config = dict(
    model='image classifier',
    color_jitter=0.2,
    targets=['side'],
    num_classes=2,
    arch='nf_resnet',
    beta2=0.999,
    weight_decay=0.1,
)
Rows from block 9 of a small image classifier, named by matrix and row number. Rows with one number belong to one channel. Each number is 128 + 24 x the weight over its row's rms, rounded and kept within 0 to 255. All counts start at 0. Numbers have three digits each. After the name is the row's rms in percent of the matrix's.
Before each channel's rows are labels from the 100 images, of 14976, where the channel reaches its highest value: "top examples" is what is common among them. Only what is clearly more common there than usual is listed. The data: simulated grey scan slices of phantoms with and without marks. In brackets: how many of the 100.
# convs0: first 3x3 conv (model.blocks.9.convs.0.weight, 144x144x3x3, standardized in use, each kernel summed), inputs 0-143
# convs1: second 3x3 conv (model.blocks.9.convs.1.weight, 144x144x3x3, standardized in use, transposed, each kernel summed), outputs 0-143

top examples: bright spot (44)
convs0.87 114:123096108149071120114109135172150159109123104106121138095132111150125152133098165135152182068139066146065121139113106131163111139091146134118154148157083129166157122129111104134131145131135101127126106087108111114133122138114124100110168172114133108140111109150123115100167125118147127126107122147107117118175185145109149125123110106134148107133127103125144104092088097096113081116106101149112122139116121112127132119167073124126106
convs1.87 099:141139114158128098110120100070114167146139130132086145160134124074140087132133179162181169123109119164094092166131147112144137147135096157148116155128138150172131138123128144135131135146161122122126116159117129148159113099133101160117181055148153136101139125140142138137179116108146137142125148111152144120161097153122128122110092130169113105139157118078106147135126126096135117134121138095145146140147123147186154101096142136136116

top examples: dark spot (40); bright spot (39)
convs0.9 098:166111146128125102142133123170132138134140090117127158125109109139114130115121143132112147111143091180069166122148145137145150131094145129148170144163108133136118068111172131098112144076150129110083118070126107110141122141102144104088172167126145116117101081116159129115183110144154103140131134150119117098140157159143160124141123085155128125106117143139161146127117107095172130094108137123114122139150078127097108147135111141166112
convs1.9 087:149103138142134158076104145131159123162120136145109088158132127110116134141126137114147139158167105157190144158152160096130173118116128166136102116169111128116078150165148131101168179147165116084112145101172103132163126115118119123120153137132147136137119112111094065135155117128156131137123100136127135175092132114135151134127099138125149124115118155146111094080094151149125124136138127112160129137062129139123138125132149068119139

top examples: dark spot (76); limb (54)
convs0.107 084:153137110121110118107102132155098136076154086106097112102113081160132137108125160123168168084143089132090146182119135114161132122082135162111118122160113114145169128103143117128134153124164127096147090111165096118120143131095141095136137142117127115135094131125110136124156097139163088118106100142113096103161172101129114086108091104168116125100145131127143139104095143110156138104086106155117141118116115118130114125163073136141101
convs1.107 074:128103117133126152132132138106145150144112145132111088135130122135124119135137151126118122130152138167165126112133159104125164133120125162145072132166078125145097163158120087116177167163129126099089146123138096156137112140103143115111175119142169117144092087126085072151144094153137112144167124161142123125119097139121152123145153179116150117113074139161125111112112106111101089124155120120140149167104117180100138105138140110184148

top examples: dark spot (73); limb (64)
convs0.58 119:138084118152091139119103133171154144107124092100125142082135107142138143127117158144143177087158073160076145140111102149173122154081162145120153165141079122164145118124130107132144162123137093117128114098104110118126144123098142091121162180117124083124101122151138126095163105119148110133097122150102107114156168148118153112115109090147149112122117104110132138107083108116137093092103110136124124143136116107109128117165089119135110
convs1.58 101:150135112147128109124133103077108164150122141120093133138129124074125088129142180169172162119116124165106088176116158100142124151132086162144095151130132140174119157136115125127133126151173121106123133152116126156144116093120100160119190062146160118103127109136129142136179116114142124139134140112143146120158094150130120130116087137174105106138164104099116157137144123116149114130131139088134132142145117147179158107094141122165115

top examples: side: right half (78); several spots (37)
convs0.62 082:095120113141118135125118136122157107123127135156099118090163142112098086111118104077102120103162108131090152110093140102100150175139121099154106112159165165110085118170115110154110103066103139157107164090141141113084141114146125133148121145158134126115126143151106111138102128126110148163094155155124128109125122120141143143087146122098136123147107094143090144180098087133097148119131120104117167128128077100104137082118127096131158
convs1.62 099:132155169131129127164097129142119114113115147107151128098097163130142150137150118132110131104115153100121115139113117156155094165161113113066133149103094182090133134119110128143118106143145187113127118126099126119104123121109129121130127137105099106113115117123137124105132175145104107080152097081064134118098134151135113172134143139147135183097125094154137154186153090154155121133144133140093081110147135100124117165095105123126091

top examples: dark spot (39)
convs0.35 091:131155148139137143130147143123136102138118141166095141116170141100108082130145089084083091144137129134105174104131153097101121157159132093172121123118143149109085125159135127161109084091111155158119172097145136102097118115119116169143120152156129138102128128144126115153105141130096129168121165133151150120109097154154136160104151129101136136150111138122118153218130103148128167120128142108138153148130086118111134127114117117135190
convs1.35 083:132154157109146122140105151150125091103122138104146121114105154149167163141148097139080124116114147096145130126122104162156098147150120110077125162129107187110147128142129125132144138129134175134137123105130146111095127124139118107135109178076103137131131140132135098091116171124109126093154100110065117120062131136123138169126171137132114176117100112161139135158143095180160130119124151145097117109125155111107107151083110102102108

top examples: dark spot (71); limb (50)
convs0.136 072:106098104166145147141128148157159138177172165145089126097148158101161128154143144108111144113161122122104118106096159103161096125146126123167138128152103152110100124154091144158096113082103112152082157112154138125071140128148175114118142122125097127122139107146123137141127122120123139162147141148149162165166150137105123126099111169101139155193139070129099109136123124137140123104136140123121172137142091111085137113134114127163117
convs1.136 143:111117123113106122131147155181131087099110100140142133122135111175103158144118079108096068127147136087149140084129101150102143093093169094144159092107134098106134103120152136114139133122089123158123133103152123095120133160162123105110078162120117103160154150132097158148086111099115168134150136138141108132115174112151100110145159131094155121146123133157152104110121145135092136123101123176130140123133127124092111122178096144117147

top examples: bright spot (60)
convs0.124 077:127116135151147152152144117115141106175125109145104126131119149116156093092179115156126125140167125094089126143115117134133119172138171130142109172096151135139110098128082139105091099090138110115100143126117138170106140120099137148150138120131114113111117113137124140166103082122128089161122168143103185167157112132130109108144158164176110134142150106100130172168144094166141115135093116102167136186152109105138161113131126130137115
convs1.124 097:119137145118151117183090159153139115110134109127134141134108119180112131140131105091097076160160109102161141078131114129118153124117148123129153098094153119072123090092127150124159135090091134138130138064143122094123123153135130081117081154143127105144153143136122160171098129099133140124154146120131099125105179090121137135166162140115130133133131116138152147124108171144114155132116112175117162124130153103069138144164134136116140

top examples: side: right half (69); bright spot (62); belly (55)
convs0.32 100:153114141143113118164132118153160098166104115119101158101141133116126090108161114150125113116157090119092158107108165124140110171128167116133125177107149130136098082151134128092103096092135130140070143116111126132137118136107131141113162146184131131117108084120125149158135108151139107132133146155110157151117110184121171118160161125148101126142125110101129156196115079135159132108100154127166104161173094140123126128131122133157124
convs1.32 086:130146179137190106157075134129160127136141138123143137137076148091115127151122127111135144154135114120167166140138134128151145139148120116101153115133147154087150124089119126152142148148146141089137151098169157120108112092097119108131123158160110142084108091127133111135143156155147105082140192113107132148132119110102101162140158138147153148120168109139131150122121159130131131142163105112152143121136142063109113185114157077106121

top examples: bright spot (52)
convs0.0 118:154099155113104149136170132145130118176127152148109152094144167130157123136140130111114122103120089115100132121115124131139120121151125110160132122161100171157094101142108136114131129079126148155079147104135130193113131136158115167124133126143129136135148124091123131146127160151132154175132165165161196146124163155149109167136177137124092179142127118119118135153105095158099101100142124145127143175126084146124145159137100124158155
convs1.0 179:108129116141108122139150143141144129098116072141151150120154101149092137130092124092116093109125141114103137092112102127096120113106169096161160099090133091099121105069134133150102097106079108171122115141121116108120118170144152108138083138139114137170162130149123134142102114115127148148101134151162108106140151104126105090167121114103148101156106117115138126107140137076107139115100098141159137103134126127066127121183117180126148

top examples: dark spot (50)
convs0.130 119:154110119131102098127099133171125156121150093114133134119105069149135151120095159138127142098162092166089175141141142149156131120060155144113146133134120112134149100118179125100127143108143115106126087095127094109143145128102137082097138166118127098125115108142143122128171087132160099126108106128091098101119134112143168096131084091154134106103112134138146125080108121093164138108117111120102121102150100096114115112146101121144090
convs1.130 105:132100108119125155085130137114128139165120148129107078143135113109129108108122147119134141154163138161185140144148154092115154107107142160145087110182128108153112171176129111104167195163157111104101162112158128126156149114114114131115155140126163123128109111106138088146154093130154122150141125150134123174105114131137127121127126150106151110133112160143112083083103126142115116117141132129157135159069107168120140098130154077153149

top examples: dark spot (43)
convs0.60 090:138103140143162124109149163106166119156136123108122118102131143137158107115158137146126121141163141130132125123117132152175092150140143149124144165092128082141124105154095107138117139087134127148084185126092130122098172118101152166146174106165123129117093139133144109136127120125108119141093141165110156172153122157143117130108135103136098138142133095120092160164134101102152139096068135152136105213135099159102118133139159116151131
convs1.60 087:150108138139156173173133144146144128094118114124119116137082114139119139136095112115128103138149108136167161151141101115114171132113124133129139115149124126122122177123133118070170160164113111138103126106186105101128124146126149083117131138119135198152107094062133117156108122166142109085105113153128123138154124153102063125127171087116146122099112147117123130122102148120148130102132159115138097170152105124096135126164156104114144

top examples: bright spot (77)
convs0.100 090:134140149155103137140163139123152107163124148138088141127151195106156106123153118137138106104139092107082130149116129102139106142191143105184113133131138168146110101138105146109093104093134135150110154100136135163125121140140116148131138121158119122122143115126110129142112164139126139192135175148163185137144132157131117159130155157167124185160144121114118135165125097144115116142127131125148139165115090159146152161124085131166170
convs1.100 089:103157121113136123189142147120159143104167104141134123112106118163165122137127130081102120106134137116117132073124097138123135140108142091134138093095150111099129109078085111139127117109090133136124112120120117120111107159143151100111096151145108107139172118146057148149110124122143148122159155134131105116093154112113074123168171156123110132126106107132154151147150148122109170111106091149107144096137118139038118128147112146126141

top examples: side: left half (75); bright spot (41)
convs0.42 077:105122110144106162156126160101156092179134104135117126095155157112123080120135091092136127097144102091130134116124096131150152147094131108126104145182123172137097137172091111181163141103104158153126134135160140158087163128136106150128126120131104126142112164140115102092081126141115120170102146164090152138145176132154103132106142124113136128104115131118092133147088134136080102113108080112122161162133140109120150124119130104116128
convs1.42 113:094137096124101154134157137132117122112127119134169116115144107154122142102106112107100121107160164100072149117128127169094084113094153073136147113111093107114144170121111120158072066175106140127102106177104144143097098148134189124115122143120096121141118083107105126119128107170099127140121098141130103129122120115133154108129138143092140110098111110133133114145145075135119095108129091153114133113118094159135108108141111148143158

top examples: bright spot (90)
convs0.66 055:115131088135104153113132122140132089148126163140134151147123160118166096141134126124131112105132102131098138122122136124151142134134151111172107139165111143123091091161090098078077130058121170147088129088160136158148110146140141138106135141136132163113148108081138118145144133115138149154135135122163160157171142141125115122127157162127130190171141130097096137179147107134085082132144118114102130157117075091121140106120124118123124
convs1.66 107:135145140122115129140127138160120080123147099143155133144121139154079164173117081095098080113096136096107095086132079170141114133102155088128189109103142115096153116086096135124090115135106133138124106139117133098122125151146118134111094132133093119158165123156087150117119126090113161135120116132133110164144176119153113125138119100121153136159123124139121128126130108119105163134101126167137129093150095116071109138158095154091141

top examples: bright spot (77)
convs0.52 087:119114115163086154144127104142158101183117156159095139088119140111167102147138104113099105095141089124086139109096140105114111147150133091143124119174129165143095090140118121117131094085120140153088122100136108132069124156149128160134102133145100147151140111123131130135120138143115140170144178155130177157110129142122144149139187168113122140171159095131118122149099068150122130131149136137155149143135092125147139116126093146140133
convs1.52 082:093134122165120133125146160150112081100128091142153131110170121158133154139099085106101092113143125094125139099129082147102131109103152085136186112103139102091088128088150119172114136126105120185136125126128122096107121140171161104122076190100118121145178124154116111138105124121142152134123115133129103159082167102127119105125153115090135120126107134130131106128138144147122152115080098143136110102127128104111129141144107149108164

top examples: side: right half (76); bright spot (44)
convs0.133 104:148105134153082123106129148167140148105131095122110148093140125150127136120114164148148181066144062145049151150117114134168118147106153132135149157139084137163141105147130115131110140108144096132116120075117115122140116133108116104132177177140132094135107113146121125110163116113151114146113151151126125113160182161113146125122106100148149126136122119120140125137085096114135099099097103141120128154119097118127118133168064121134124
convs1.133 082:149143117160112107116151124102129149164150147144086132148110128069157093149144153157194161095088126143103075149123136120148136150137094139149109147135141146185149115128110134128134134130161133115125121134115150152134118103146107158094182063162144094096145123135124141150163112097147155149148147106157151131182100143140134116118083148177102101134154116099130138138150115125132117131118145093137154136137126161158142102096120143153114

top examples: dark spot (59); limb (51)
convs0.108 129:124125103152119120112082117162134141103137110092123109132129085137131153130091148157124111119136120166085151132147147122142110116084161115106135144102140091124131094133161125108088128098154118133123093087097107114146123125094149076109137161114126131115104114149140139141160078144141095107104094105081097085107103104129177082130101120147142098130124142149148136089135109098177137117111147122086099099156079092124102097136121130141096
convs1.108 135:131073104130135160110139104109120127155154149147101080147121106124125131098118124126142140167147092149187150159162162109106171108111134150148089113174117096141121157144137100096179184139147097110097132112180120131159133120111124124126147151125173148117089099099137122142125089161147116144105121141149134149134101142121136106111141112112124100117126189131102113098083152136115093129157139128115118146079125160145145089130141120148144

top examples: dark spot (52)
convs0.34 077:157131137134161137123131147101146106164128119130135131106116134113146095128152117122127118155146159117160118114120121166144113147124155174110145151119128088140130110124084136130156170107114156159089159145133120189104151094106153178143159092158121137106110135112136138141101092142107114145104146171096171188128141129149088108117157142118097113157118125119107152135148110113140142101089135143152143209151117123111124108115188101164116
convs1.34 084:145120156116144171175107152148132128087129091122125107137116107137106140138085117090122083133156116145139166148128089120110155121108147135131148100139144128114137163099136104090162147146095112136100112112179085087131127155136143086131119151114126198151119092062131114164111122159146125086105111147134107134146126139104104126147172096104168120111106143105123123122105150107131141089123123124150124160153108117089156139172157111114151

top examples: side: right half (77); head (72)
convs0.86 130:116133126148126120147160115108137123161118190138110123129134160080108108120121102079091107131140137104131111084124130105100102107172093108166136094112120155108112147110082150136125093126081139141119166125127098152103122102176113130125113089128113152092179125137114120131086177120091183144150126147181156137134109128111115160117118176078127162169128110109136092126148112126104122132176126106125130116124124147120118141094119119130133
convs1.86 136:116109129139127097148144123154134087082118102114159143105135131180152168130140075160093098123114127102139114087126085154138128134128140115115136153117121128129113096134123120109152124089088139177158135090135114093124176166170104114164103149098113127143176173146131143125078150086103163106107130133109115108126142137140147141134164109128115145150128139150128146164124145157128159130078170161096131111152162113119127138150078146113111

top examples: bright spot (69); side: right half (67)
convs0.81 103:120129145170115139139156146140161114166143154156109144114185155091141100157132111108081090129145110133092137107123133096131108116156130080178127116114135168131087110184122143159093098081102135171108152080119158111113145116144128140127141116153133127103139128139115114152101156130105149159143162149145159119135103147151138168121164137106147148161098127135134117169126088132111142118143151091128140151109074138126118141102108103166161
convs1.81 085:136135120115116119130171168157111071071105122109148120082114118180134175138133075137084103117126149091149120109132091145130121123120142099110131147129104117111166117160140115097150141125106154172128136096132144104098147142175122096133091185078115133143161154128123110108090137093112152113133108130097118127068132136129115125128170134102118142125104133154135123149141121173142116114089159152102085110134157142113114120139098120131118

top examples: bright spot (66)
convs0.132 090:159088126154071144123128155150150111134141124101114127091150148145137114125093149114131149071130052133059144153115141126166103116108145110146142133173080167163105114156128110145120137083131131138114124082125121167114130137135115098106166146150123132140121117135131121096159147137138137151143140172132148100158187165134137145124122117135136149144118116132137125128084091127110088083116117140101137143132092137116147152146073113125121
convs1.132 091:114125091113110106116159117095119166129144104150119160151146110087137090114128170110171150117090134126062117150137145119112134128117121118170138114083149102132136099105112134174084080099142104144129116176101118140145105119140134145147126079165135138125155139159127139138157101117160149163094119126172127083153122109100129090128089128148150089140145112071135132123143150089123131147116095106145144115140134149153139094121117174151136

top examples: side: right half (74); bright spot (56)
convs0.73 095:127124114135150125132126123119154112167124165153081114113158159083117103143127091078097098142146140105119128087120168106084115127173100106176107101105127176112112139123105135157117080116104126166128168112126120138103136095156109129150103094158127096100143154152105141146089158156099158172103139147159169134126100135112108153083139123096135137170117111112097124147139096139122156142153122113134146145130112102107136101100133097132153
convs1.73 095:114142169106126124138111143167119091100125119120151130105113155154150174151148079138097100117121124098133120100108099163142105134148134124098161131108133143115141083130136155114143125091107152151159130095115159093097166126157125131146100181093092133111163168133144114107096160099098155110137107114098123124077160113145157143122142116127103164133144100149146131163134114169130151132098138165101122111131160091128134164119090114068113

top examples: bright spot (58)
convs0.118 092:166124152119126146137154146112151091148111124155105149110141160112126090114131091110096094129140115144095182113133137118116128160158138090164142133135139176126079098127142118114096093065120136127089149079135146085085110127107107155119150167152137118109103099111159124146126138119115118183127178139144160128107102164152140161125157116127123145143115130107109158180122086127133119113103125097127150167145076145131118149117132125133154
convs1.118 073:124180164135147122136094144152122099121139132121145125119147154151091165129141109124073111136124126117136134134128102155149103153148114098083146153114100158071151146109133120163113127161140185137128113132121130107090119136132127121135094168108098102132127124148138119082129161113099123101155125110072126166093144138137125173137152135137092172125107123152146131145135085162161128124125151151119093088141114080081113180084121110100134

top examples: dark spot (55)
convs0.71 068:123136123145116127118127130156126109109154135151085135105127130128140107158121127098108129133142109111092130118100148094136116132137131103135103102153144152159090086178122121120114116064130139123057138083138135096088130169101154147114131133111097143171116083121109119140121100114126101179155178147117141115140141130125133133150161182099126119161154095178149106142120075131132156127121132163125162155105067127159160114124122149140122
convs1.71 092:139131139153129133128139184179110056096094115118141118114117124169139177152132077097077098133155138107162151098134112132110138099103156103124145107137109117088140130136144120122148151135118136155111115084162128094100103141158146091112084165109117138142146121118150105140107113111110161130155087115118102144058162127146151129133179138088143129106107150164130107120123123160129127107104120151127099122119134114101114144146121107102154

top examples: bright spot (47)
convs0.1 064:090126116167164159133131109141153112165162186165103123101139140091143096148143112086073091151168145129106111092112132083116092138126113072153133102138137146095090136131106134145097095091109143140102148093118117107060151110148155132118136116121105145109151132166124105153097150119097151149160145134140138137130113134135128143128132176092140133171132100139130107137135104128130132122157162111119173110101091131133115117102132114157131
convs1.1 116:119116124138109118123147174172124067086105105131150127114122116182156174137125069129086084125145130091146140096124098150107134097105161095127157121132126114119133108147166130118141137124103127171141136101160134089111140142174140102120077178094118130149170156128136104145088132094113170125132095134124108133071162113141141120117157128092142126139116142154132105136124141168125137116085129168131129117130129117118116127157089117109145

top examples: bright spot (65)
convs0.23 091:131129144118097138143147150117140090153103126144082144120154157116143101146122098107107114096116070131089165137137134122122143135139117083158142107166112171138067082163128123121114103063131170155098156084157149126098100129148091129118130157171159140112131107104144129136118153128127150168139166146138162117117136158150130166150164142138147150133122146102126140169111086139105106123131136110129155154124080147149132154129093124142152
convs1.23 091:095156133147131129105125148141125109125151118119154140096204137148090162137125099110087117101108156108101133103117099158129091133123143101109171140106116113099110130108136124185091111142111171127152102147079102093091151148156141138132099177098106100152153133165118136094119139114104135125147122142099122164118131125154116140151142134122160139093086113154140122145158085170144148109096138152099109102120109117074108146114115155119150

top examples: dark spot (58); limb (52)
convs0.97 099:132122113150104137107099163143134152092151093111120114101151090156116138122113169121168165083151102129090135149117112113174147124096138158119107142154084119140172155142122119163140166136138120129147108112157113118146158107097143091132152133122129096122094138169094124104143107122144107123092105159123095104175164115127145102079089099158144117113105115129144121098106145084121101105098092134098154121117128105094109120156081099131108
convs1.97 081:141111120135130130144119107110136158164110163122110103108101125111109108144162163151145138109123141161126113166105149120137128163136090166134078148141101165143114146149108090111152139162165135083102116140125111181132114142072122134123201103151153111146076102126081119152158121144141088123161166121135148113142104156119130143143121171155145120115109108137143158155148102110132105125172143106126146160141128165146145115116137124189114

top examples: bright spot (77); side: right half (77); belly (54)
convs0.103 086:147092141158154137137138131140159105175122119127107141107125169105120092099165127157123119135174122117101160135105172129144125172157162129162128174134132135137094067164125127102097114071140113141066157103130122165120126107120140139107159155166124122098123080145132122145131116156135112171132174125122178146123127152140145132116157128161134148157125112112111160172130107147163125095104147104157128154160089143107139133127144112133127
convs1.103 088:113151172145165112129096146150131110121123124112124133117107146143121133161146117108116080159147115107167135113132094133143156144131135110106142108103172134089127105091145148121147157126113160129142149073141079097119141135141087092093103150119122093121144148155088130164111137091136144113171134112108107122096177109138107153165181138151140156147167108138165139122107174144111139128123113159112168135127135093062135172146132121110117

top examples: bright spot (52)
convs0.141 082:140111131161108138120147143131147114161127141136090140095168169110134103126157120146139113092151090115091135142098165098139099148172159110186115134135137169163113098155108136130087114086122103164100147096137141140104135147133137139124147128168119115145116112141119123143123150156124134192128190142154169141157138155100126142110145130154142167177152100137108127167106104137137145125121141126159150166118089140127175142128099140164153
convs1.141 086:117163154122134110162129153160141109108134119135145128102104129171145148152143103099091080117123141095148135082117102158132129136109148091118153103094144132078165098087130162133126133110094148135124127091124141103101111147143125088088096164132098092134156132157138143148103127113129150128183172107116103114106172106135114130164165167123149146125149101150173135132141144136114148123115106158103154104147135126057118150153096141110127

top examples: bright spot (64)
convs0.4 091:126098127173134152139123150143169076151108134102096127078166143086122068121143109162102100116138114140109149132085167097131107154142182116147128174107141137134091099159137099144082108089132124139110144097112131118101117137117151109131155145160101137123101116146150135124131118153101110124136119141127129121128101165110172132138142125150127128161131087130116162185097096127188152098109150124124141153182091133113125133104129130129127
convs1.4 073:152113154109133127171137118156142089113121112137139104134123133160144163120154084132121113152159097116170146114155127142145158139136129102097107118139104125080171128093135145107141149121136152150134125109194122117127111108139132086108112176096130143115128123132097195133125144129105143122151155104101126126070133150122077138094185154108128157144177160165150140138124134176112136182133157156128114112133149091135110147148113101114112

top examples: dark spot (57)
convs0.114 140:141126121166100115116103160140133160102156077130138131127144078144134152134095153149140136094152097152090162134149143125158154109056148130146130141148119132145144110143150130134127147111126119123143085089141135100154165117087138079106145141136134097122101127161124118138155085135151095138106113143110082085156145116145171094110090082170158131091100149136152129090114139107132146118098111108092149115138107090117117126137095109145102
convs1.114 095:143124115137126154100126111105132146175119168125111073122139123119138112102141150127125136130147150166173139149128153096123133122111120163140071120160135119149103157166111094121166166156163116087104139131131122160131143125076131141124180135132145111145077103115115072142149104144136091133159107153128121176104114137128134132132092169117142116068108135147133109094122119143125112117160107115151146145065128174112139106139147086147142

top examples: dark spot (78)
convs0.31 078:109116164176121122113161143119162104142108177119128159122148162115117109133132123168107116112135124165101086111128134132134109125149133120161139153106140124110085085212084120118114116081133150153086158107068147136121138128136145139098155116131118156114155108147120091153146131113111147142131143152154163109137120166149155151135142132145148165142120130134132137144130108102105077066123162153097133163118092138113100151096137122156146
convs1.31 079:132104151136139151137116111165145141121171118140120150162107128137108135121090127109137122147126103104154178155139101132104182115118131110132186117135149122108126102102101129110141164096106090127140127110194076115163148144126129107149098141146113193147109143108119134141102134170148115095102156149129141131193135127108072135138162083117138125116101178117116144107096170105117166132134132134135142108099129096100095147129119154130134

top examples: dark spot (64)
convs0.15 099:140132106145117091115100132164137137112170133095124132112124097134090130125084143111111111119144120196083138117132138134133094109112121133118152116125134075124131111146145131095100136097122146131129116093098120102135140134094166063115132135108098148121120129147166118133150079116123111110116105121112090100173116140123161088140084147110139128128128115159162111079148089067178134086109140136087133101142085115124092123111127141149103
convs1.15 097:111092123125128179115137133128139131144147147158107093142111129133133133109112117120136126152148104126177174143144158114088184099128151123139120107176131111125120150160139125082171190143127097108113152095200099114149154129123126098119133157125158155133092095082140123150104107177150119125122130116141135147151096126109142119137168112100116115094115194132123101086091151147115101134140120130119124136062110142136118116118141130138133

top examples: dark spot (65)
convs0.143 082:133129109138149104113092163122131142126166109105142120118149101126130131123101131135132115153168143147117152125139132172160105116105150164115156135067141078146144112168137135126125155102096108148121139116097158117138180106092154113162147111113110099114093145129144119166121081138131103121088126130075120116158108143134142081117117131133122106150112128148156117102168102079195144112073131120097123131160097098122122090118163099157128
convs1.143 091:135090112129145183133136125120130135134134145130109087148084125129120133113112123119132137157149109134178161143135160116089168125115134133144122122172115117124124156171140113065173169153116087107105129115185115117145137133109138102127148153129156179153079088066140110136107106175147091119115100137149137147156096157123165108141141110109139102074106168125110117102094131142149125119150135126115114134114102151105124095135159107121143

top examples: ring (37)
convs0.119 098:133140123183164138109135138109167100159131156109119119125112138116107100112169128154127124152155158111158102102120126152141106151152155158120127166111127072117126120169078124125133138117101139167100183158115114164111152083137186156151156093151099147097152142145091145135113112126095143106117123184126153172132134144121110103103116146130125135152116119104127147131154106071130123104108128131129121170156135161105097118107166098151133
convs1.119 080:151112149133146192179128135143111138100134108117122124131062139137123141125095122117125103142135112132142162151133090126099143129126132139127168105144155135135109159143119118052137145128104107126107120111175098080140117143122134114131121135123112216149118103061135118143106141151140112061099096143129132131162121161119195145127144082122119129090119148105123118114108128119160155104123147123128113150142122110117142148145140109100118

top examples: bright spot (41)
convs0.27 085:162088108134098134119122151133139119133141115095120117097121133153119120105116159119153176091132082098087131148125122124172109127091127144121127139185067154144128128151103092152137161111131114131111124117134091172118110117137125095108157131155118124141118115131101096063147148124142141132143126162113139127157206149125106135092117128120113140144114121125130098126095125111102071083109101149104132135121128146097144151162075100094095
convs1.27 095:131107091132089118109164121086112159123125103143108140165136096096133090132126173120166148111108139147067112138128137108104131129113129115174121111105135104155150130119117130142091087136129096134107116183111124144140100126145141144112138073140150145103142124145131139135156095124151154171095124120179121085153108127118147091122103111135139084163138112063130123127131123080099120135120102100147141133135102175162152080138127171147134